python train.py --encoder_arch="resnext" --model="contrastive image-text model" --dataset="single toy objects rendered from many sides on busy backdrops" --train_examples=50862 --image_size=64 --crop_scale_min=0.8 --horizontal_flip=true --tokenizer="word" --vocab_size=58 --loss="sigmoid" --embed_dim=256 --encoder_norm="groupnorm" --encoder_activation="leaky_relu" --encoder_weight_standardization=false --encoder_padding_mode="replicate" --encoder_depths=[5, 5, 5] --encoder_kernel_size=3 --encoder_stem="single" --encoder_avg_pool_shortcut=false --encoder_widths=[256, 384, 576] --text_encoder_causal=true --text_encoder_width=256 --text_encoder_layers=12 --text_encoder_norm="layernorm" --text_encoder_norm_position="pre" --text_encoder_activation="gelu" --text_encoder_mlp_ratio=4 --text_encoder_head_dim=16 --text_encoder_fused_qkv=false --text_encoder_bias="none" --text_encoder_qk_norm=true --text_encoder_parallel_block=false --text_encoder_dropout=0.05 --text_encoder_inner_norm=true --text_encoder_positions="learned" --init="torch_default" --residual_init="none" --optimizer="soap" --beta2=0.99 --lr=0.0019 --beta1=0.95 --shampoo_beta=0.99 --eps=1e-08 --precondition_frequency=16 --max_precond_dim=512 --one_sided=false --adamw_lr_other_params=0.003 --steps=11400 --batch_size=128 --epochs=28.7 --lr_schedule="wsd" --decay_fraction=0.2 --final_lr_fraction=0 --warmup_steps=570 --weight_decay=0.09 --adamw_weight_decay_other_params=0
Rows from block 10 of the image encoder, named by matrix and row number. Each number is 50 + 10 x the weight over its row's rms, rounded and kept within 0 to 99. All counts start at 0. After the name is the row's rms in percent of the matrix's.
# convs0: reduce pointwise conv (encoder.blocks.10.convs.0.weight, 288x384x1x1), inputs 0-95
convs0.145 104:56 50 48 44 37 39 34 56 41 51 36 49 46 67 29 45 48 58 51 37 68 48 79 24 38 43 50 45 65 51 46 54 64 49 46 53 45 50 48 49 46 37 69 35 54 40 51 41 31 58 48 63 59 38 55 60 52 43 54 51 45 58 55 36 57 43 57 50 32 38 36 52 52 50 54 49 36 52 55 50 59 49 24 61 44 41 36 58 54 35 41 62 43 55 38 45
convs0.146 111:61 50 44 51 41 48 49 40 54 33 41 40 21 49 34 49 57 54 45 28 54 49 43 57 44 50 47 42 37 69 54 55 37 54 40 50 50 55 56 38 35 54 66 64 54 39 54 49 55 55 43 50 56 55 59 55 57 73 50 38 36 44 35 49 48 43 41 37 57 48 89 52 44 57 65 52 33 54 44 37 68 51 50 29 32 61 54 40 45 53 37 43 39 60 44 43
convs0.147 097:55 52 54 41 41 49 47 45 36 46 54 39 40 55 38 60 32 40 53 66 54 48 57 49 53 60 57 42 45 34 73 52 59 35 48 40 61 50 45 53 50 48 57 59 61 52 49 46 60 56 40 43 49 46 45 63 60 35 45 52 47 41 57 53 46 51 52 71 55 57 65 48 63 62 60 49 47 37 48 49 51 45 31 57 59 53 49 47 62 42 47 59 54 55 65 59
convs0.148 108:55 46 63 63 35 51 57 38 63 50 39 65 60 67 49 51 42 66 44 42 58 49 59 50 45 44 50 59 40 56 62 39 25 42 39 43 56 27 39 51 59 54 55 30 47 39 51 68 55 64 44 68 40 60 42 36 42 43 50 52 52 53 43 44 47 48 34 51 59 29 49 45 57 44 59 54 46 67 72 49 39 57 38 47 50 56 73 46 53 51 55 49 52 45 53 66
convs0.149 100:37 56 48 51 65 40 56 55 76 18 60 52 65 54 55 54 46 43 42 48 46 63 66 62 37 35 36 31 45 51 52 48 56 45 42 48 54 59 53 41 62 54 45 49 55 68 58 48 55 38 53 41 55 41 29 48 54 35 51 48 58 38 47 53 63 46 40 46 58 40 45 53 48 30 54 52 65 58 45 46 46 63 48 61 40 61 49 53 47 54 39 58 31 51 72 39
convs0.150 096:36 58 41 47 45 49 51 44 48 47 44 44 46 75 59 64 50 55 39 42 44 47 62 49 43 30 66 54 42 52 54 52 66 37 63 55 36 32 51 51 47 41 59 53 51 57 57 48 62 61 56 59 48 51 42 48 43 42 55 48 48 52 50 54 56 58 52 49 43 49 35 41 47 58 52 50 62 41 51 59 37 62 53 42 40 47 31 68 64 52 62 59 48 58 43 37
convs0.151 101:38 60 45 58 62 52 64 49 55 69 40 56 60 46 63 45 43 33 47 39 58 43 39 53 43 45 30 55 52 46 51 60 48 54 49 55 53 72 51 57 51 77 43 52 58 51 57 60 47 43 46 42 49 52 45 47 50 56 36 52 51 59 69 50 52 45 47 48 43 51 35 50 54 37 51 51 62 54 33 33 47 52 46 66 46 78 35 52 51 41 69 60 56 44 52 52
convs0.152 096:50 57 58 48 57 60 48 46 68 38 52 21 52 51 46 51 49 61 39 33 35 60 47 61 58 43 54 42 47 55 66 41 23 59 50 43 52 22 54 69 50 47 57 57 57 55 37 74 44 35 56 37 52 58 54 47 49 47 56 56 53 52 23 53 49 61 61 41 44 47 33 59 59 47 37 48 50 41 49 46 59 44 66 57 46 49 57 55 48 39 48 49 60 52 48 56
convs0.153 105:52 42 40 49 34 50 47 45 61 62 57 46 53 50 37 61 50 42 45 67 48 47 36 56 28 64 40 45 49 44 45 46 63 49 59 62 59 35 57 43 41 46 53 40 48 47 52 32 76 53 56 55 45 50 45 64 48 50 73 46 48 62 58 51 53 37 27 52 45 44 58 45 61 52 66 51 54 58 46 54 52 54 55 61 66 28 41 51 44 43 34 61 34 67 49 55
convs0.154 099:53 48 30 59 44 34 52 55 45 41 53 56 49 48 51 77 40 52 35 41 49 46 50 42 55 49 39 32 50 71 44 58 46 51 46 62 59 55 79 40 57 73 51 53 44 69 46 53 44 45 39 55 53 59 48 40 45 67 57 41 56 47 35 53 56 56 70 45 47 37 27 58 58 43 69 52 52 64 36 61 53 40 67 51 40 73 47 47 42 60 33 38 45 66 63 43
convs0.155 115:68 53 48 55 48 29 66 51 46 43 84 48 52 63 32 39 36 52 65 43 54 50 48 47 35 52 39 54 54 60 42 36 54 44 58 45 61 51 52 58 50 49 60 45 41 38 73 40 44 47 53 38 55 49 63 42 49 57 60 46 40 55 41 34 56 59 42 53 62 41 45 54 53 38 74 57 62 56 35 60 31 38 20 45 45 67 46 47 37 50 46 28 35 42 52 58
convs0.156 102:41 56 50 66 55 55 51 61 85 54 44 41 50 57 50 50 45 42 33 43 45 46 52 85 42 42 49 47 48 60 57 55 65 55 45 42 53 47 36 44 33 45 50 57 38 42 40 41 47 48 54 48 46 61 50 59 40 44 50 31 31 45 41 51 47 51 52 55 38 47 47 60 43 43 59 59 58 44 39 52 69 46 47 58 39 58 48 59 63 37 62 63 29 51 50 43
convs0.157 102:50 49 49 57 30 59 52 67 47 58 35 47 54 53 68 57 39 56 35 40 52 56 48 42 59 57 56 55 45 38 59 48 54 44 41 53 55 31 59 41 50 46 46 64 55 50 67 52 72 46 49 56 62 41 47 59 50 54 46 54 37 48 31 49 62 43 35 54 41 59 35 59 43 47 61 54 56 58 51 50 52 57 59 39 34 50 57 46 43 45 36 47 54 56 69 69
convs0.158 107:50 55 59 58 67 40 49 53 53 40 49 67 49 51 62 57 44 37 56 47 58 36 45 60 46 58 42 71 43 69 42 45 41 51 42 57 48 63 50 68 55 59 48 57 40 55 48 47 49 49 54 54 53 61 42 54 48 47 61 55 69 33 51 52 47 44 46 53 36 50 33 41 54 30 57 49 64 62 84 57 32 47 49 72 82 64 34 44 46 57 44 54 57 33 38 52
convs0.159 100:65 43 49 63 50 48 46 53 54 38 35 48 72 60 66 43 55 48 54 54 50 50 42 41 35 63 46 51 62 62 67 34 31 51 50 61 71 34 62 38 49 47 53 54 56 42 39 40 65 63 50 54 55 37 65 47 54 49 41 50 49 52 52 59 53 47 53 43 44 59 45 55 45 57 25 45 58 47 56 62 63 64 55 48 29 47 41 56 43 52 46 58 62 44 45 41
convs0.160 103:55 46 53 43 51 55 55 38 43 52 60 51 47 54 55 66 53 31 64 57 53 45 70 62 33 56 33 51 46 64 51 50 62 56 41 43 59 39 46 51 53 12 43 50 48 62 38 48 54 31 54 51 46 53 55 38 87 57 52 52 41 57 50 42 45 45 41 57 45 46 55 52 46 40 49 76 38 53 38 64 82 64 68 50 47 42 54 53 44 53 46 48 61 48 43 61
convs0.161 112:47 50 47 43 48 49 66 50 56 76 55 57 46 51 59 35 40 57 51 30 56 55 55 49 55 36 74 47 67 48 60 47 45 49 59 51 54 41 38 39 43 48 61 52 46 36 48 58 46 60 44 60 68 55 63 63 61 54 53 42 39 53 51 27 47 54 43 42 30 56 36 49 49 44 30 56 62 55 57 58 49 67 54 45 41 51 65 53 59 47 45 18 44 56 37 55
convs0.162 102:50 46 54 62 57 54 60 45 64 38 51 30 47 39 42 49 43 63 41 53 40 33 46 62 32 50 34 52 45 45 52 54 48 54 54 46 54 41 40 56 62 47 38 67 49 67 50 46 52 53 48 56 46 40 42 46 50 45 47 35 56 52 39 48 42 47 58 56 75 47 35 45 33 32 59 65 46 43 60 52 91 48 62 50 50 46 60 50 52 53 55 46 41 57 49 31
convs0.163 104:57 50 56 53 47 39 57 67 44 54 58 42 42 42 53 61 50 50 50 78 57 41 52 43 71 52 44 27 39 43 71 58 63 34 63 52 65 58 53 63 56 79 35 54 44 51 48 63 45 48 48 51 48 73 50 53 33 47 40 43 36 42 58 47 47 53 61 52 51 41 48 46 49 50 44 68 78 49 32 51 35 48 53 62 48 71 54 51 52 55 50 57 70 60 54 46
convs0.164 097:54 40 53 58 48 50 52 57 47 51 39 47 61 70 49 42 67 71 35 57 53 47 49 46 56 56 35 48 51 37 45 55 49 34 55 45 32 41 48 52 53 55 66 55 56 49 56 50 53 46 46 45 56 35 48 49 40 45 42 56 41 37 54 59 51 47 44 62 46 55 58 53 54 69 51 52 57 64 28 60 39 46 57 49 38 41 35 33 46 57 54 53 52 47 50 38
convs0.165 093:42 42 37 56 35 47 44 35 55 56 50 50 69 50 43 32 41 48 51 42 61 59 60 59 77 41 48 33 51 56 62 49 45 33 46 64 57 30 42 47 58 59 50 50 43 41 52 34 68 60 52 56 49 45 54 39 54 58 63 33 39 55 55 53 64 58 43 55 43 53 57 61 53 43 44 67 51 51 35 56 44 55 50 50 31 52 44 30 45 40 46 61 54 43 43 43
convs0.166 096:55 51 57 54 45 43 51 61 35 62 24 50 58 63 36 48 57 51 44 47 57 49 33 41 64 52 49 43 42 49 52 57 50 67 47 42 44 58 69 51 39 50 52 48 43 43 61 61 53 61 61 58 49 51 45 57 44 55 60 62 56 40 58 53 51 35 55 55 52 31 53 41 49 37 32 59 49 46 36 40 45 44 40 62 54 40 46 72 58 40 50 46 47 56 45 52
convs0.167 103:54 53 53 60 46 57 38 54 54 68 42 49 61 40 42 49 63 53 59 44 45 47 48 60 52 50 38 42 39 62 56 56 47 45 41 57 49 44 37 38 63 33 25 46 43 54 45 61 52 59 59 41 44 57 44 51 67 49 58 45 37 47 47 56 49 40 57 35 44 43 49 32 59 52 31 57 55 46 58 71 56 60 38 52 46 58 53 44 51 44 61 67 57 52 52 49
convs0.168 104:56 46 53 48 55 65 51 51 62 45 56 51 51 64 42 65 61 45 48 45 34 40 48 56 30 55 73 57 59 46 60 34 49 62 65 42 32 37 39 46 57 75 50 43 41 51 61 58 67 55 37 52 45 29 40 41 40 49 51 36 62 51 46 48 48 46 61 50 63 44 54 57 57 36 63 46 51 54 45 46 44 42 48 52 52 33 40 56 53 40 46 68 45 55 47 68
convs0.169 107:48 46 43 42 48 52 48 52 49 55 53 37 57 55 48 52 64 66 49 55 40 61 39 48 56 64 61 45 47 49 56 51 50 60 42 51 48 72 58 41 53 60 54 42 59 69 52 71 51 57 45 63 70 60 38 42 51 44 54 66 49 53 68 58 47 51 59 40 51 47 59 57 34 61 35 36 46 38 74 35 44 51 47 47 61 44 32 67 47 52 73 37 49 32 60 48
convs0.170 113:42 51 49 50 53 54 54 64 42 46 77 54 49 59 37 35 74 58 55 50 43 51 37 50 40 43 40 41 34 60 52 38 53 64 45 55 59 52 65 54 43 51 48 39 57 44 46 65 39 59 66 45 60 49 47 42 43 50 61 30 54 35 41 52 50 43 39 58 40 50 42 62 46 31 55 61 50 47 36 50 61 35 55 45 54 55 47 58 56 58 43 57 51 46 40 50
convs0.171 110:69 39 44 46 37 46 55 48 65 58 68 52 51 54 57 44 52 59 53 47 38 47 58 30 61 55 55 26 57 36 57 46 41 48 87 41 53 46 30 22 57 62 52 41 51 54 63 42 43 60 45 33 39 60 45 43 41 61 47 45 54 47 54 51 54 48 40 46 36 51 31 62 50 42 48 49 54 50 57 41 48 55 57 42 48 61 44 46 49 51 53 48 46 72 37 40
convs0.172 105:63 39 46 50 50 45 68 63 59 42 50 46 51 49 30 54 44 49 55 43 45 44 62 47 68 42 44 59 29 58 49 50 68 51 47 46 45 54 48 37 33 64 24 38 50 45 57 45 68 44 49 38 48 40 50 45 62 41 50 50 36 48 36 40 60 49 50 59 65 51 89 60 58 53 49 69 67 64 48 45 39 49 37 48 53 49 49 43 55 38 52 59 49 58 53 70
convs0.173 109:58 53 57 51 45 38 53 44 83 56 38 42 62 62 53 51 51 58 64 37 46 49 56 72 45 42 23 41 56 73 35 45 60 47 44 61 54 40 50 52 55 66 69 54 39 56 46 37 56 29 53 40 50 49 47 31 55 52 49 39 56 39 31 58 45 46 54 40 46 42 59 38 37 44 66 64 68 58 67 41 64 54 44 50 53 55 47 52 55 40 54 31 38 25 46 68
convs0.174 098:34 53 47 52 50 66 33 43 49 68 57 43 46 46 68 31 32 38 61 55 66 57 51 62 38 64 57 45 45 52 61 55 56 46 53 60 60 41 41 48 56 46 58 52 54 51 48 32 40 47 61 65 50 58 58 58 34 65 58 50 32 47 39 49 48 42 56 52 52 48 21 37 42 40 48 52 49 64 36 47 51 41 45 45 69 67 43 56 43 34 53 44 41 49 58 56
convs0.175 099:39 50 48 53 68 65 51 40 66 46 49 59 74 61 56 68 59 63 59 52 54 42 50 43 48 62 56 23 53 42 43 37 51 51 35 36 48 50 38 47 44 66 51 45 38 57 58 45 39 43 51 52 55 60 55 41 43 44 71 45 66 53 62 49 57 54 56 44 51 50 49 62 43 46 31 59 64 69 38 66 65 61 58 45 58 37 51 48 61 57 54 40 40 34 59 58
convs0.176 109:42 47 48 40 52 51 48 41 47 55 54 44 55 57 52 60 34 44 28 62 53 49 61 62 53 54 55 43 56 70 41 43 47 74 54 47 43 50 61 81 43 42 55 74 54 40 62 58 44 45 30 46 40 58 68 29 39 33 48 29 57 48 52 39 55 58 43 45 67 40 47 42 60 41 54 29 49 51 48 46 53 29 49 54 37 38 59 56 47 57 55 64 33 56 82 46
convs0.177 095:46 49 53 62 60 51 38 77 53 73 35 65 48 46 55 47 51 52 62 47 57 39 42 31 43 76 35 55 56 65 62 46 57 70 33 51 42 63 50 59 61 59 44 64 53 50 45 42 62 50 64 59 43 59 46 33 47 55 50 49 49 45 58 58 51 48 48 43 50 55 32 64 40 22 57 54 57 48 50 44 46 49 52 51 51 57 54 60 58 57 51 30 40 41 51 44
convs0.178 104:47 53 66 60 48 57 50 53 50 56 87 37 45 40 51 36 57 55 49 41 36 38 54 46 49 48 23 61 41 49 49 48 35 43 48 52 50 37 32 72 42 53 53 51 55 58 43 56 51 50 37 41 52 51 59 53 57 58 45 39 58 56 42 43 52 59 37 41 39 40 56 48 50 48 59 59 51 46 52 53 51 58 51 62 63 37 54 45 54 54 46 31 57 62 56 45
convs0.179 099:52 54 50 39 42 41 36 38 34 51 56 55 44 54 60 63 60 60 53 43 42 43 60 37 58 49 61 37 64 52 53 48 37 43 47 53 60 30 52 52 40 59 45 47 52 53 46 56 40 59 50 48 43 53 49 47 47 43 50 36 55 67 58 43 45 52 62 45 38 51 52 58 56 28 51 53 29 57 58 51 64 47 34 40 77 54 40 43 44 44 49 48 38 55 46 55
convs0.180 094:49 36 54 47 43 41 43 45 35 36 58 59 60 45 61 47 43 78 44 40 50 37 47 36 52 47 52 40 64 55 38 56 44 47 50 66 35 51 57 28 45 53 37 48 54 38 32 61 53 40 49 58 35 46 39 65 31 44 64 46 65 22 42 61 41 35 53 63 57 61 30 48 41 39 31 68 60 49 55 59 38 76 53 50 43 32 59 59 47 45 63 51 45 42 33 54
convs0.181 095:53 61 43 50 46 49 55 39 54 58 48 69 52 64 31 55 64 66 41 49 61 59 42 39 36 51 29 54 52 44 55 44 65 48 48 63 48 57 47 52 39 39 62 55 42 63 56 54 49 57 62 56 50 31 54 51 50 42 38 44 54 64 32 47 60 59 35 47 35 40 62 66 37 37 54 52 71 59 42 54 42 52 74 41 46 47 41 43 38 34 53 45 61 61 41 32
convs0.182 094:46 47 42 68 66 60 61 60 57 55 54 59 46 56 32 31 40 51 47 49 46 30 55 53 48 57 42 45 33 52 58 41 41 51 58 59 37 53 42 55 54 54 54 65 40 38 28 35 52 47 62 38 33 41 48 38 75 54 45 68 46 57 43 50 41 52 52 40 44 36 51 38 37 50 52 39 71 59 54 54 49 47 54 48 33 38 58 40 52 61 43 36 48 63 49 32
convs0.183 095:45 60 60 50 40 46 53 54 44 41 52 53 34 36 49 48 49 58 41 69 61 54 38 46 58 52 37 55 56 48 67 54 47 46 47 67 58 44 42 58 41 55 60 65 48 49 59 79 62 44 53 45 56 52 40 44 41 41 64 42 55 60 41 58 53 55 44 52 57 49 52 41 53 55 44 55 76 46 44 61 72 41 61 55 50 44 40 48 69 50 59 34 46 45 47 41
convs0.184 093:68 44 52 51 68 64 62 49 59 46 46 41 49 57 21 47 51 63 56 22 34 50 32 39 55 35 65 53 49 59 36 26 51 65 52 60 40 40 28 34 53 47 44 49 37 45 55 50 54 45 64 44 65 60 39 45 33 50 54 41 55 51 45 47 50 59 41 53 42 61 58 51 52 31 46 52 42 34 81 51 37 50 53 42 63 54 66 41 48 51 58 59 47 48 31 46
convs0.185 089:55 48 59 49 51 47 35 42 52 45 55 53 56 36 37 43 37 64 43 66 49 47 44 42 64 41 58 49 48 50 34 48 43 57 53 52 54 54 49 55 53 64 42 31 41 50 29 39 42 47 45 59 40 37 56 48 57 48 69 52 80 40 59 62 58 44 39 45 55 45 39 49 60 47 53 56 43 45 60 46 55 40 42 60 52 34 41 63 38 53 48 36 42 41 30 39
convs0.186 089:47 66 48 60 62 50 70 46 48 53 50 50 49 54 47 62 40 49 52 43 47 58 48 53 38 63 60 43 28 44 48 44 55 50 37 58 60 50 50 35 56 57 54 55 52 48 40 44 41 42 59 58 54 47 46 49 38 41 57 38 52 44 45 53 19 66 51 54 47 46 41 61 44 62 42 71 44 34 54 48 45 50 63 63 49 60 52 54 55 53 61 45 46 37 57 49
convs0.187 104:41 58 54 58 54 60 54 41 57 55 49 67 41 56 54 52 50 50 50 53 59 55 44 52 59 43 67 55 61 58 77 46 61 65 66 44 47 42 54 46 44 72 44 64 35 47 21 46 53 36 46 37 43 27 48 45 45 39 45 48 44 65 59 70 64 44 49 46 38 40 50 58 52 45 36 35 51 45 45 62 66 40 49 58 46 59 41 42 59 51 53 45 57 62 61 42
convs0.188 093:59 65 43 46 77 51 41 68 44 63 47 43 44 58 56 43 69 37 38 44 57 49 45 56 39 40 68 62 37 34 57 55 52 43 63 53 43 37 54 30 66 34 43 57 39 36 52 50 34 47 53 31 43 54 59 43 63 52 38 46 30 53 49 51 61 52 55 60 48 54 65 35 48 44 51 49 31 66 55 64 37 45 73 51 45 26 39 33 47 48 42 58 52 39 52 66
convs0.189 088:30 37 54 59 44 41 51 57 36 59 40 48 58 38 42 44 46 35 49 53 64 48 46 51 45 64 62 44 37 63 52 56 25 45 43 84 46 31 37 25 41 48 54 26 56 42 44 62 72 67 70 50 49 47 61 46 35 48 56 42 64 54 48 49 43 39 47 59 53 53 51 65 47 45 43 47 52 34 49 51 68 43 56 58 59 46 49 39 78 56 38 51 41 55 57 52
convs0.190 096:48 47 36 63 43 68 48 44 39 51 36 56 36 55 50 49 51 43 57 45 29 42 41 39 38 51 47 33 47 43 56 41 57 47 46 43 43 46 44 58 47 41 66 46 51 39 42 62 38 53 43 58 54 50 50 43 59 45 60 63 65 48 67 36 38 59 55 55 52 35 61 37 53 41 43 59 49 37 78 46 45 55 42 57 54 53 53 48 66 62 36 69 41 54 57 62
convs0.191 093:40 76 52 62 42 49 59 48 34 48 47 35 46 49 57 42 47 60 52 47 43 72 53 66 58 46 51 56 43 43 49 43 65 41 55 40 52 49 41 36 39 64 44 46 68 53 57 52 58 51 53 59 51 54 60 42 59 42 56 47 50 57 49 42 47 53 51 43 33 51 44 64 48 56 50 45 59 42 50 54 52 36 57 61 55 42 56 46 18 58 41 40 46 40 53 56
convs0.192 090:45 70 44 60 52 49 47 46 57 51 39 46 52 59 50 41 44 50 44 40 58 59 56 54 40 37 52 53 39 55 35 34 55 42 49 68 43 42 39 47 52 34 34 52 63 44 53 46 74 37 62 49 45 41 51 32 37 52 48 36 54 50 64 58 51 43 60 69 44 43 33 45 64 55 50 50 58 44 44 51 51 56 47 54 59 47 56 47 41 40 40 50 42 64 45 51
convs0.193 093:45 56 43 69 52 50 60 47 57 55 43 49 64 66 46 42 38 49 36 40 31 52 54 50 36 33 44 48 67 58 51 70 41 57 70 51 38 52 52 47 68 39 43 45 47 49 38 37 37 48 57 41 55 58 61 35 50 69 65 56 51 50 57 53 49 47 48 33 32 40 51 56 50 55 43 29 43 41 61 56 61 50 49 71 49 52 53 40 40 60 41 44 46 49 57 43
convs0.194 096:64 48 47 53 42 40 46 50 70 39 47 51 46 64 57 42 58 35 45 50 47 63 54 59 53 48 42 47 51 51 58 51 55 42 47 57 80 47 50 42 65 71 44 70 45 35 57 69 44 68 53 26 69 81 57 43 56 42 62 49 50 46 40 55 51 36 36 54 48 37 42 44 50 45 46 53 40 51 51 59 51 67 44 64 56 39 45 52 36 41 44 50 42 57 44 38
convs0.195 082:62 58 43 53 52 74 45 52 51 45 51 60 59 55 26 42 55 78 56 62 57 53 43 63 41 51 38 48 49 57 60 42 41 59 35 52 42 70 56 57 54 59 48 58 50 44 32 67 48 60 40 53 51 58 57 41 54 54 40 59 51 50 34 48 43 43 55 53 43 55 43 52 55 54 51 45 55 48 65 62 48 42 52 51 63 72 40 46 50 53 50 49 42 52 57 52
convs0.196 106:44 52 48 32 32 49 56 39 66 40 64 52 67 56 57 56 56 34 46 54 60 49 43 48 48 48 82 58 59 42 69 52 36 39 61 68 43 84 49 53 34 47 44 50 45 52 57 57 46 51 48 50 40 47 40 41 45 38 53 44 51 59 47 56 59 65 55 51 27 48 69 49 54 45 50 45 43 43 49 80 49 47 48 42 55 63 66 55 46 48 46 52 35 56 51 42
convs0.197 095:61 40 41 61 49 70 48 44 63 45 59 71 38 34 65 78 37 60 57 39 54 47 63 41 68 45 47 46 48 49 48 51 51 28 52 51 36 45 43 50 44 47 64 65 59 54 44 39 69 44 47 54 68 53 48 47 45 47 57 52 70 47 58 57 46 61 43 44 55 50 43 54 50 60 27 66 53 42 60 49 52 46 58 58 56 52 62 38 47 49 46 54 50 69 50 50
convs0.198 109:37 52 51 52 56 57 60 57 61 57 42 55 35 31 44 63 18 50 55 57 60 40 43 58 53 37 43 59 34 43 29 36 51 33 63 54 59 51 39 56 43 69 46 35 39 39 81 50 46 41 42 62 53 49 59 46 38 35 44 37 51 55 60 48 31 53 53 39 39 38 52 42 52 68 46 44 51 46 55 63 57 53 61 57 58 37 52 55 51 61 57 47 51 47 53 49
convs0.199 094:43 48 63 60 49 42 39 49 25 51 44 47 40 44 54 42 36 47 55 42 55 42 61 48 35 48 45 58 42 59 50 38 38 56 33 26 58 66 59 54 41 59 34 39 48 49 61 48 33 41 58 51 46 55 62 52 52 56 65 39 50 58 67 60 52 50 45 57 56 42 61 66 56 51 56 55 50 48 59 40 61 54 40 35 34 44 48 64 33 50 56 53 51 46 48 51
convs0.200 100:53 48 49 43 56 53 56 30 50 40 31 60 47 52 42 41 39 50 71 77 45 48 61 62 81 49 45 38 53 60 46 40 29 56 30 69 64 33 43 61 52 50 56 43 46 44 46 61 59 30 41 44 59 39 55 51 44 42 57 48 41 69 34 59 49 38 40 73 68 63 25 43 77 50 49 55 58 59 64 52 57 51 42 31 48 38 45 57 41 50 38 66 55 39 50 58
convs0.201 097:27 54 49 56 39 50 63 54 44 60 46 42 48 40 53 39 35 53 57 57 49 59 51 61 45 49 45 44 70 51 36 45 39 52 49 51 57 53 58 35 45 45 51 61 35 48 53 72 70 53 57 59 58 49 46 46 29 44 54 47 44 63 45 32 42 63 32 45 53 30 57 46 58 41 57 55 42 59 40 42 58 58 47 52 53 44 53 46 29 46 37 47 73 60 51 59
convs0.202 091:38 36 61 57 38 32 51 52 66 57 45 50 56 58 47 45 58 40 38 45 53 54 43 54 50 47 47 30 54 40 59 47 44 41 28 44 51 60 40 31 51 52 41 45 59 37 58 68 45 67 61 41 73 64 41 41 45 48 51 55 63 65 53 40 54 54 61 57 59 49 62 55 41 47 44 43 39 32 51 44 50 59 50 66 41 30 62 48 38 51 57 48 37 72 51 45
convs0.203 101:67 48 46 38 46 42 40 49 66 65 51 48 41 43 60 53 44 60 41 53 42 48 68 57 50 44 59 56 56 63 45 49 38 49 39 52 45 62 40 59 58 48 43 41 51 41 59 45 37 40 55 64 54 51 44 64 57 41 58 42 59 51 40 44 69 56 49 58 62 56 67 38 47 67 54 35 54 62 35 42 46 35 53 68 45 85 49 58 58 41 37 45 44 50 61 58
convs0.204 097:52 55 47 35 38 43 62 58 60 68 55 54 49 48 47 54 49 55 42 55 56 40 44 42 60 50 43 58 36 53 51 60 53 33 73 43 58 61 30 34 41 77 56 43 48 58 51 60 42 36 50 55 47 39 61 47 36 42 24 48 45 49 49 40 55 42 67 45 48 49 43 35 62 64 49 54 69 45 40 42 50 49 49 51 46 43 44 65 64 57 56 49 51 52 56 63
convs0.205 098:31 49 63 60 31 61 47 51 58 47 46 46 28 50 48 37 41 38 56 49 68 54 42 47 45 49 39 58 59 59 67 28 49 56 41 50 56 50 25 40 33 57 48 94 49 46 39 53 50 58 60 53 41 45 33 47 36 44 57 31 56 60 55 63 54 57 43 70 31 62 57 40 42 51 44 57 80 74 51 53 65 52 49 65 56 47 45 55 41 48 52 50 36 61 41 34
convs0.206 091:48 49 47 56 43 57 60 58 37 43 40 38 44 65 60 53 50 41 52 62 28 38 45 71 55 46 57 41 57 61 70 57 67 62 49 61 59 49 42 52 50 41 46 37 62 41 45 47 41 46 55 33 60 45 47 47 40 53 56 53 67 46 70 46 56 72 50 48 58 55 53 36 46 30 42 52 42 37 69 74 65 51 53 61 41 41 31 54 40 52 64 38 53 51 59 73
convs0.207 106:53 44 41 45 50 30 45 57 38 56 53 69 49 47 50 34 40 61 50 41 40 41 52 67 54 36 82 42 37 41 49 63 60 26 28 48 50 51 74 42 36 44 53 48 48 51 60 52 53 44 33 61 51 44 47 57 37 31 47 50 51 47 51 40 57 42 57 46 54 46 61 57 57 52 65 34 51 51 42 47 46 56 44 51 53 52 46 55 44 60 53 55 43 35 44 55
convs0.208 101:53 41 39 70 53 37 54 54 48 59 51 53 34 55 55 36 47 45 52 49 39 57 49 71 47 43 59 41 43 38 73 49 51 38 69 45 59 52 57 48 37 52 36 74 52 51 62 58 55 45 48 66 58 34 72 45 55 18 41 55 64 54 51 58 51 51 42 55 42 46 40 37 49 47 59 51 72 48 63 44 48 48 59 64 35 48 43 48 51 51 65 41 44 43 51 40
convs0.209 091:49 64 51 60 48 41 65 52 54 35 37 49 45 41 40 66 41 49 68 31 48 43 44 63 39 64 55 53 49 46 45 62 53 52 54 47 47 73 50 57 52 39 47 42 45 37 55 56 58 61 49 61 34 46 67 69 53 56 41 46 51 58 36 42 43 40 58 50 58 39 45 61 60 50 44 54 42 44 38 36 50 67 46 42 63 43 45 68 62 62 52 47 53 25 70 36
convs0.210 097:52 60 32 60 53 35 71 34 35 63 57 39 33 27 48 36 51 49 60 63 57 58 44 59 50 53 33 48 42 30 62 45 38 61 56 55 60 42 64 39 63 49 43 40 50 50 52 43 41 42 74 40 57 35 53 38 40 39 51 45 58 52 44 53 46 57 50 42 37 46 48 64 47 37 61 59 55 54 58 53 53 30 55 42 64 69 50 54 58 57 62 43 38 56 34 55
convs0.211 098:54 59 45 52 42 32 59 38 51 50 46 42 47 38 46 74 46 64 43 67 36 40 41 45 36 63 50 56 47 50 59 45 37 53 33 48 58 53 44 32 47 50 56 59 51 34 56 48 52 41 57 65 44 46 64 79 54 44 52 40 51 39 41 52 65 45 46 44 38 56 51 55 53 54 51 53 56 56 41 63 57 32 48 55 55 52 57 60 26 45 51 58 35 33 68 57
convs0.212 098:50 42 55 42 38 55 62 54 44 41 57 73 56 50 58 54 35 50 62 28 44 40 41 69 28 67 38 61 46 53 60 54 33 47 55 53 48 41 61 42 60 49 51 53 49 51 37 62 65 53 61 43 53 56 48 55 52 39 50 47 42 38 37 52 38 54 70 60 48 52 45 42 42 61 54 52 47 37 48 53 59 39 60 38 47 42 32 59 36 67 42 48 51 39 44 48
convs0.213 101:65 47 61 65 72 56 51 43 27 52 49 32 48 41 45 56 44 32 45 45 62 58 27 68 48 62 47 50 58 25 49 37 56 65 59 38 43 42 54 59 40 34 51 51 63 57 50 44 49 72 52 53 72 67 36 50 54 52 60 39 44 48 59 28 39 46 51 40 64 60 87 62 58 52 49 47 38 55 53 35 49 53 63 34 61 61 48 42 56 58 56 62 60 54 45 55